From a checkpoint of a small image classifier.
Data: trained on made-up road signs on poles, 245000 training examples.
Rows from block 2, named by matrix and row number. Each number is 500 + 25 x the weight over its row's rms, rounded and kept within 0 to 999. All counts start at 0. Numbers have three digits each. After the name is the row's rms in percent of the matrix's.
# convs0: reduce pointwise conv (model.blocks.2.convs.0.weight, 112x256x1x1), inputs 0-255
convs0.42 105:511501504529473536512503515449525513469521488519537481564502530485494562463532429525513494498505552538506506512518501548511517513510498524520509508491480466525487496502530477513513493498495496505482493516527466507483480495490507524517468456480471510474487537490568496519508495500478455490505557506490501495503496458504534498490517471539489512507495495465498484487504499498505530501503467526499504467466474506482508519465543491496461562502455518475555546514522491539457509509535521512497475478536543528565525526523530498485503469481488552455495505496519498506495490483558493504500548509511537487545500536530534514486484514482499509521506501536527520506503534479522494522513498535514520468494506481537471494503531468474481473502553552555502528495512510462531492489498499
convs0.43 116:527478536509478503483513524465514494489497511487517498578469507450515550487511457522519481483469538528514524498475491549523522509495539492499496506478487499538492507501545483503532474487481499481494490488525453524477476475498509523544483467462482480492490531473541473506492509490480454485494535502484499473485470475510483501502528499543495539470498504462471491451503483487500565536498480509533492469470464473498509521463525481491471549485452486477543538487505501544463500498519538511494474458505569503531485504505495483462521467512499554495486496453552483498488459471549502495513515462487533494489506556507501515513483509477493488504480511511500523464498514484520486520496481511482509456472487485544493496484559489484502453475537497521476529494499498459532476465507497
convs0.44 075:514520527497510528517560487514504499511482524527521486494486519515578498501536516488516458523500549506479509537501472516498506466492506503514479530513531526489465518497531485480498471493501443516472506533528504545527530521481485553537500520540475503477488455512537533493509538510505583515457512521505510532464450513499519514510534503512515530489528501500497515423536507493506516508497488508519500496467536478499518511536523521548517490502504546560479485488539534525584514492518526491509537529518489520515512501537506517543528497516514488506522514458467503488495507478531519481533534520530501523495516537514542534518524516517494510508541502537500497488483509529492519511521460495521522518507551490513516509486520471470492486516539522499533510543513500536530512500502524
convs0.45 109:445521482544486497538503500530505514528517539477535533551549497525497440529515531496485558504560483538505479469519488488468466490504549470516499493512526515472518501492554518496502500509533506510520485467505523521514510473511520514516491541530502482464502516495437529488526464494486553521546478501497506469514514549503506490500491507549494477515476497522482526511504489483508537495499486506511510511495519512506497489521449528491524540451518540526510532494486535513544509495513522499500531526553549528447483508500541483532511513481505545496503506506539482490504511492488505496516486507466489475503494567500542511481497497509510511489506489497517504498516483512544501492489471497481573528509500485458568513526440497519500538552520497528527481497498489513525532514490503
convs0.46 112:507513519490500501514507486499492499506532553502480481543511535501498488498489521493482519523514518558489497509495474488484482472520550501530497522524500513536510495487520497501485523514527530517509488511566525484519500490514519548560519505507497498517493561502501492518499467505492503509539488494486498507499508511526523501498543506554483555498497526525512531500465513501531525543510508443558514486496511529484465514518491524498492509486527523492473476497473519482509504532466576481521499517510586460481486472500540525542508505504499523492518503523560519508531503504494509521480507489505516523451487568470514529491523502539526521507532506434531543513477500537515504445502490544471493523525497467450543523474464485511502528522461494480520472493490510502557501536474505
convs0.47 122:483487505526499537499481506500484498509491483502569523565540479512488463501544505509512563514533508548505504506518476506487497523505566499499487497510512486492517486495566481487488490511513470508492515485498517502501519491498527518502476523525493488486482505469474516496505475502510524488520538508496492495517501521486502488481470497576506468501475502504491513498518494487470593459508465560507480501491493490511512498485516529493521581472508506513540569478514486521513498484507498506488512508563613509507486502500521479514514476501512527495483500526513457516487511485499515485532513473479489484539490555534534489487476486471476493495484474542515507513494500528533500532486476488474567524499509490502502481510487466501493509577559502536511502489484480512499523491508507
convs0.48 083:474482490531486531524468521539516507501519517515523526526530507532505449496540536488487536542547533520501481495490495483451487487502535493503486450540517493475535460471537537505516501538541488509541500520521521514559515488508529528510507515547501490501531558456474529516514495504484515495562453538512500482480505505528502468524507537526505492508444492531502546490468507504492551490513492492533499506488527512472499517486481535529515525483506493534525520483536502496540491508525549529517533536519540528474488502500563507503511501495533514486499497504540479494500514489497510552509503544485476489512486538477533499484520519476513514507499496482496496516511492515546524507487484502487543515521507501436522521539466473496511515541508528554488496482450509547541516516476530
convs0.49 081:511499494489536512490506481530502492491530544515521534546532465550501554490521543479484525525514511505481562529506531549487493496503534561527488525537510481472501505464498545504486498495529522465544484530479533483536511489483510512493519514521532506477528498542508529533511472479493522511493522504460464503490463519502524531536509509557519481512494461521509527504486463547476503509486473492485531474533506455507471513505499556542548533499533526528517511515510527486524487484490494510533549509501493513521473500498516470496500524485530514487450475521461473498489528524496511485531545561510526485486535487464536484499495558539469508492547479477514535500511524477508460525518503529491498531544507499523520472496514491492535492547505535515528490527506495524494498502540493
convs0.50 075:555483520503511509497512527521461486502528504525528495531537522519518561489502536513529548477528521512510479482480503552462519499534510521553532522494510511525504469491486504513512478501506439521512501486493482518499491507516504515490474515503540514517496528543540489519525530541538516516532537554478470555471483481513503511498526510499503526494495487517498527495522512545519514524506451502525496480478508497508518523522514524513564510535458531568509521482517509561521507458495497520501516525537528512539511509514523501532522483530540535514502483474493487500490510482527527504495514488545510474503508544497509514498525499514518490487534471503529542526560515514517509527538512500506537491502503484500524503549544503461507472554497524525504532511529527536539483515539567
convs0.51 114:457459481531457534488476508515496520516468491490564492578518470499495489495540510500517500513545511549517498494525481506493506509517562488487477482518505474500502508503571470478528496522524478480479507500494505518508511504513509531514496517506461498510489537478497484520511484512481508497491541504480494497523492519514479484496483505573472503514477473490476518504490473481497599516514479519514516490474499509491504495504507517463492582482485512469545544485515518537493476502531497517478500513544621530496497514485551495533512494482476548506504496490520492507482495465507479512535521481481500504522495579497519476487464504497525470514495488522501511496502492506562495509501471502484530521500508479489496500494508494477511504513532552571493486500491482520495516504493517
convs0.52 082:509520509492467494561489489524551470515542554549466492513526525505541486553519545479513491520462518483528486503490521501497494501495534503553532520515460513552460516483484494532505499514507501514498531512541537524494490559508499497532552519499525520514500522519510528526528528526542491511528479501502481529548508494542528489556510516537483504515541532541561502513517519551534486509498499498553522525557548539541493527501506533501525497532514506533508515500505501513512525513494524528528491529477504486497504515500511520477506543513531520503540509501483513477563507523514504494495504506509520523501515525504510531555486502547510528463521514508510508535510502527515495543557515515516531535488485534496517503546471514531534499496499516510522519509522518527520506517500531
convs0.53 075:517495483511495534539539503519480486545535556499547514531522457510492528507519561533520546522523520513503535524494515570494512501491529544514501492543494507468525520459498532520527497527493502487524524525505487507538524482487521526505473520512502474501532482498481488506520508518499550511513486514467485534493489533522489513534512502474489513525522532518525545488500505521482529508470532479473489513458480493522490513515507483501557518492466543504532529479517484501562499498503505500531540504503508508481511534495556488539519477516469522483466524473517539494492480486550482516500518534525523511515547545506523508520512529491504469520532531501473534452485492507533478531546481471504567475524506533513496507511536447478502551518524522510503527508500539517548527509477505
convs0.54 095:460510499528488514518517508502515542515530535486522541542531514543498480543520542480484508506560516545498511484495473516500442520522564506550503489518505521500510479481530548499487521535523528521538462477519546513542527500514502492499512529535493489511488525483454534511540465471495538499518482516479493501512499542529514501512535500548511479509480478534499538501493498478503526484514510489528530503513512496505477506538480527498522540449515555526517520505491525506540494497518531517510540532535544506433490511505521501536486474492492539476494494506555497461499521488487487511527509504458514475509500549489541503484508495492545514522520504487529520498518506522539495514472479512491544522518492484482565535544444495511518535516493485526500498513485518516498528553507513
convs0.55 102:496489528508464553500482508465504519486504489490544474557510514470517551472521425506528480503488528526506501496487498535525524516491525487491482488498489475530478493518549482505551469481502490494449511507545452540501505479507523554524471460475470490528495504481547484502499502494476437475504552516507494481519475485516497503477526492555467534492483490476502504466506485490510552531512479527511520503469488499494506513492531462464465541531446476469525539491503493533438477498507529506514516458519549505553493502496521520476532487507487545481484497472524488507498475466537512489509542467471519532513502542512502501496445497510505484521503498511507536485503514495531501506481475524503511455494500497520454504492558488485502463507527532515470500489476515468538499466507516
convs0.56 094:484488499511487485509494505542470499538493489495436546473467524543528477493475557510429475512501479442472520491515492526518452456492506490485485492542559477492522469484503517496458506546556518483491500504490561466522494493508449479488476530537513519488471501500472538513517480510509562488474447484518475495523513525490512511510506479480480489522500511535511512510509510518467462473524492462493486506519509508528494502523493566527541463514537507527467476506498499487573468499480473523488521508490478477468520476495481508502483493486482489484491492548484516483486542524491465492511461521510514449490526489488484507483524476480488494513489507490493459532490479496475496482493491480511465561507505523499470496530444507514462522463490463506514490502497509507471554503532509
convs0.57 113:485494527509482485492500494463483481495466505493497504487495509449483524484509444536485506495469465456516511493458483542502506540496490488469513518473467501511497510481484477531501506446449504496553496515476436487499477504504508452466484466492492511482471473488509467488461525470493449512501471499500496489472519520498498482521454504489514508475517470462508495465527464497513489486502491506491512521486459499497507500510506429477483472489449444465501519489543480511447521500527504497497509474455452462515488530505438500470522477494502504483471475417486496470494463532511471518501485464532508467466527491504510458488515516501497513485493487515502478447481457507465514503481496507481471452453507526510471505474523488480519482470489454501483518501506533444481458480487467
convs0.58 107:489524477513509497481483517534489505497467498518460498466458522519519516529463536473497432529411461433508501503488513521536488481502470512471516495507500505520492481507455491534482497513494500528486527501480515510508501492506519462461526523511506485488509431509532498507506513506487513493432485524522527515511485506494512513485515504462519506508497534527496507478539510508529438506513508495509520507516494501508498512508528514512527462526504474511491456494521494509529523495495449509505527528450462433543514496496450512464493485508498452524513500503446511491515528517519493506498488496502547483462521459524475533497520514515512508510509488487527485518509521535455524529494520506501435511517501532525418509519510533487528506457457443468488489524503495518446505511505475
convs0.59 101:471517469478465488477450479503479511516509510492498450463519457486460477495492511501481570511442498450525535470465482497486488499506507457489494481471501480485499451491451457504499498468493495495505512511529505481473477500481509490512464485508507469502434524482469494474489491482515436494524456508487462505480509519489503480491505519458472505510506502482506470497480469494485567479503514501464507509483518488482493482498483488469488463453498455481522502468482480496473460490500524498482479517438455512459487467486467493481472459499464523498487494492507470509477512490495486534465488460462522482496499563482502474502436464481486471490505496463489454492497503502460463501474465469500551507472491506477505507471465509485482494557457489494450474482465466503486502478478494
convs0.60 104:465511536495467510520507500536491454453476502504491506484526507534509466533502538495504535482502469479496459411480483487518486521476489451496489552467454507506490492513523488498499505520502497439498508485498583498469491499430480498511503558459488515487500498487444544468514524512548473491511467501493507486523522427510496509502505519509510498514511534514506478509512508518486491478507504492493499499471563543485521509488498550496517489505557513514475498526469481500520488490492485497528482507479490496412535481493462498519509527468508490470520471499515465501482526485480512489514473488504501473515475491525507492500509474508499493483482522505490500568507487500486456501497464501524514567522510506485485482528441506524487439519485475487505499495480472518487473476531484
convs0.61 103:485484494489502471478489504498496519550492511501495472504524514420479469472492502514479536523481484519489474495495503483516503483507473483473481477511531529508526475501498487524509505463479517528502504496499437508533516489520502479481525451527485494501483501460431531507502487483501543513518490483494480505484529555495485471490498514503486475514481507457484495515477494491504521485496521512500480517468467518507465465521468410504532522499407460476515522518547500512501481496479522520477507540505521508430528504490468472487476482520474485534470528471510511485516461490468505524466482464515484477520511489460514490499444449511515490557473476471496478436486483522502512516502479514526549492485466529473477492466436481515488544506494489499495490479512515515521509538470483
convs0.62 104:510499530472474464508498492490493483499514522490499481560493539507498536499432475467475499518518518557485527468478469514481502446499499485497487495501484490528492481484477486464497503495517510508506468509540526503495484479508485534532506491485467490503512539469489496498504459523466475524515518483495484498486506496543510502506520506540478528497493510487506477466480510480518475507520494403550516491497475503474445504509533491485486473483502508487440450508494503491482464515412535514504474488486560496478477490472512532534470479488478510500504490485532514491502485414518496502465504491493508517450520566456489475487484485487509506512497515394498533486479501484472518463513486495483499487508503470494534519493506485482489515501455506472496517491515500485527523499461454
convs0.63 098:469494506515491453502474482454502530448497521492444497454469515503527506488484455495508448507491462449482495500501502509517520465518503472472515524493494486523484470466482480503502531477484523458511494511458531509480471527526471452486484512470496515492439476507514493465497482515533480518463439494459472505538505451529516460501509516466472483507503487534535499482486479490502477522548522471476527497492498502502475503482493504492440466492526476495475472503496482489489503497496459499534465474476424463495505511497443512479481507492512480472517490514482482532494497537516531489525495488507511503468451448512497501464490491462468491517485502474501447488508490516482483511500459531509442487479495515478470500508478475497495463449491463472530541519478502468441475487515527
convs0.64 095:461517506507489500475490516539486524537445467508466519512526473566516502527516528486459518494488456449481540510500521526516485503508504485475494513518532496502534502482496506501460496500525483493478481490462547495522536486487516473475481566529486465492493428463439537523517531471501531488470476481500477485502500547490471512497476474485510458491489478529495503500505494496467523471510470479481481478483507488479503523471484554461530512496548472529491494493513448495547486473495467483523555512482493469454493457511484474469504478499500493486477496520445461477466536505473521510506448493441498452505505498510511504491476496480491481474482463487500492558502519486483498481501456496469502530534479522510462501504450514494519515513520494505516466477509516520474547486508493
convs0.65 119:479481529490476464511518504477505495510512516476487515567493513512490488506460497454454500495499476532484512469477478492464468446490533473494495522469479494531492496483525454467477500492494513515483449485546514486498488475475486498530505494512442500519507521463506500512508471471489460491495520489476496449488471490531486486485540459539495523493496491464515462471485465487487486526484509447545489505473494488495446494520497491469497539450528523469475486470489525459485486503463528469503508511497567447465482451468517491522478482487513492518497480495536461506534501451501500498497473488464523461422458548471488497454464489479523504484479498427509525491484495492494504483522466500484505511506459470492525526478494486518506514508499467471522500469481470488520501509480468
convs0.66 107:456515486495507477502507475527517499525473497522442529463464503526524520503476522479493421517430440453487522496485488533516502475511499509496516516503499510496501459498463484522484512508489523529498520508459515531506510499499528449481501528501512516489486417485508530511520496517475544503458486518536500518503494533519513530504500517453492518517520505521509520490536510531527457495518527502529511509516497494506509516516497512526538472493498464517486459523528488507515515522468462495508522532456436427490510484478447503459502499529496476520501497518481515515506518500490489523524451482506551505458497455535445495490509518487507525504497495483508461528481511539475526514513498501508457520493507525495421508516514491503524506468465450450480514508488488514456495504488480
convs0.67 100:505518511529503447499506505491510530511459513513454526438461531524523504512465515489516428515433457432500528489523496517528507481509491475491506524518517494542498465497443498503515510532510502516491499511466502490506518519520527463495506539515518523495490437523515507522494520493508518500454457477509523514512511522505513498480532509486520523521511499516479517482529488508516472518505530469502523502507470495494495497520494510495510457528493474488509473518514462484517503492503464500509526505450444472511523512488437536459500498531501490510492498492473539508498530509491511488481465485509552476482491432518451501512505498483520521515501483499518488519506498532454531487521516502499441528495506548491413526502502516519524518449458461467480480521489520503431513495507475